config.yaml
encoder_arch: "resnet_bottleneck"
model: "segmentation model"
dataset: "rendered rooms with furniture"
image_size: 64
translate: 0.06
encoder_kernel_size: 3
decoder_activation: "silu"
decoder_widths: [48, 96, 144, 192]
decoder_blocks_per_level: 2
decoder_block: "basic"
decoder_upsampling: "transposed_conv"
optimizer: "adamw"
final_lr_fraction: 0.05
Rows from block 1 of the decoder of a small segmentation model, named by matrix and row number. Rows with one number belong to one channel. Each number is 128 + 24 x the weight over its row's rms, rounded and kept within 0 to 255. All counts start at 0. Numbers have three digits each.
After each channel's rows are labels from the 100 images, of 14976, where the channel reaches its highest value: "lies over" is the class under the peak; "responds to" is what is common among them. Only what is clearly more common there than usual is listed. The data: rendered rooms with furniture. In brackets: how many of the 100.
# convs0: first 3x3 conv (decoder.mid.1.convs.0.weight, 192x192x3x3, each kernel summed), inputs 0-191
# convs1: second 3x3 conv (decoder.mid.1.convs.1.weight, 192x192x3x3, transposed, each kernel summed), outputs 0-191

convs0.78:087115064129085132086105132117157101151111100107112178139137109134159112136117128167108126115095087111134142151100116117147147085116135111129177110137132106125101113126070148093097122112103089108145079101077148111138142121114149147109117111127102138106129108146104149105082177112108112147121130142133153113146123134100089112064140127105105079153111146117103097128115150107114084127128137103124134130103131108135144113114111082133142151126160115093137090121137166152132084106161133135140127131150109174126139060131090153131130115147158157154119175121109122105097120112131121142
convs1.78:118114155147164139149090172122105147107112123128120098127118104174142121096155127086144166112128142160117118115123130113121117121092133101119105142094094118108136145087158141088114119108123151153134096107141166128123113138089084129117159145133146103128148133138176159124164107103114139113164114117134132121120113128123103148155124103118166142116121134127117125110130098153115106128134152173093137150124084104138113136143096170138105108079158124147147170107163049112134126136087131114117142131132106111106091199054141079119166133092123094142147107140120169131106131144107081129
lies over: floor (86)
responds to: count: one (45); largest object: lamp (26)

convs0.41:121127085119095138096113100115123091149124057085081112150140157105136114097092132136104128130130116092133077108117124127109131121114112110118131118133169114129107111117127172080139137102091104115119115148053136071109134131133130142125128113148096138114119121121130128060092153121139135118129136091134132119155151121146113086074157174117120090147107094124139139127112137104124119146117123141083129116092108141140114128159116100129094151094120130121104100152145117132119103126160112115119123101128103131118155039133107131119136148119157141103127134110155083058107145093121112126
convs1.41:119068137112188144137102184118151093081122184156156112115130091152158138157122104104114137120101133143138119114134093128107126129115105102111108131131102106057155125122108109104175115150134132124146144086142151153149127127102126117093170120130120124152183154123142150164188115123128107143148095111114137097125130092113131131166131125122192154126173145152101140118106113135149122131128112105136126155149099111145145128125109158120114103119135112133140170094183099106152134136091156135138108164145130111125113172095087107154166123106100127125160129129122161170159118129125110137
lies over: floor (98)
responds to: lamp (35); largest object: lamp (30)

convs0.144:126120106130108167065136116125107113142111087077055122133138141116160120117109133135076125104112113106137095102092131115098138125136128108104152114134143096118086082111100135087104133095114111097125095145086112096092126141136101116108094126147119133125102127122107125075082172126123099110073118083114117095135130104150138110086144112088122091143126098130129113124108137113116127158110096097108117112116130131140113151153101088132128155137128106143132129145093106143095115092160092153088115100153091150111126066142130126112097140133137134109145112152121125071124111100087121110
convs1.144:105092153124174143137095126140153140076143145125184122114153078142129136148142126124070124151107159145138158150153088120136106113113094131130106127129116150056145110109133083107154092132126114156148123084130149163162131131103117116088175112118113147141139104130152130152184109097116123114188106131117129129137127079102103157152132138102135144137150159134121135110114128102149127106116132110111148118133087116126146116129113166129135100113137108091131137102189129110166155134101158083145135159127132116088131159093064082140131117113107147129130100094125164146136118143151123152
lies over: floor (100)
responds to: count: zero (99)

convs0.31:141113103117115133093116113110137114130102135105096109161145099104154130107124124135066143131133134119142085116128121125099137086127125134109108129150152139116109113116107159085155145128100075091066111120060135073119149116136113098142122106119116105133136104133111108088110133082111122113124121085084109098106105122123111127124125143137120112122093136114098152144109103092133145177113112108111123108117131132130131139103126077120091114119119092117099077121139122146085130085146120099101099102128110130136139033142115138120162140100134158146133094117149099108055104101121133127
convs1.31:115059087091158120121098153123126079106135154125160100139130113106105114124105097103154129113115098107110067106125096155093153130089109111133097135158097087095117122093104114112160134169087120124134112128119127139115108110110127087119123140138139097105166117124139131156178108149103098148127075145105138106076147091075129127121143132130134145108142117105116117101116090144137113115095090129108064125135082135157121119117126105106120140104132098119121175124127116121098116114138120165115099113135096127096130168107103108115154099076115115086136120146126122163115145096119112156
lies over: floor (100)
responds to: count: zero (88)

convs0.45:141099076154123136150138128108115085173096065142107097145088122119099123122088113080174101103156094111112118104106115123136102126129159079114136163135127084128107125152116146124127162122125140088130140116118116107119117146141112093129114066112153092121153134127117167076110138156162104143116133113137170121111135140151110117135150133143090117093134127133107148140133081129114103149118096152125058163109079124146148109127127122138115121134105104095127106133111106140126077101144126089087122117142133166146113150124167132085139126131166107132108127109131135086144133136076090103
convs1.45:134147186154121121093107097124163150121133088101161116116123113107094124161171137089104161127123147123120090115118165114111131133089111135144111088103146147125139097110126108112126117158135130143108085122085123148123153118149130154118099127143135142111093111108151115135150102143111109113170135114135069093079099100121109153120118110133120185121109136127151147075133129132108178060119165112139135122112153140092116126124117123100118110104148117162112126138156114067078156133099108118142111136121125075081128122133087159112095097109156123089133117125110098080116112110161133117
lies over: door (25)
responds to: count: four (39)

convs0.170:116110115135107161097131113089093116126108130108063125148120115107136139110080118141092149132104139086149107124085134098115125076131132100101145116127146091109089087109092146106122121093101110106103104153099096103108135154134114085122089129121106107109084101120114093109098166108112115070131102094125133137141149081145146085100166109110143101121126105132133119131100141088117113140095091099109127118125126098125102125137094100118099136127143109130113100154107124135110125110118081116104108107148097131092142066134127087096121130154138097114106091164161090104093133125104113119
convs1.170:107117162138164168134107132135175138091129123123184129105158089148137111146167123130077102118089174143149161145128094095133104141124111121130122118129144136069149140141131079096139112134124102161141136073118156167137135138103141131109168133101100136130134125134136158130155115123125126136157127127117148128132100099102122161153127152116140163141144173146130139121121109119156136114127166097132141118134102105104140105092115167104142080102091114121137124115196112081179166144115180107145114158140128108131131142101059096156123137112113163136120116083105127114140123159169114150
lies over: floor (67)
responds to: count: zero (52)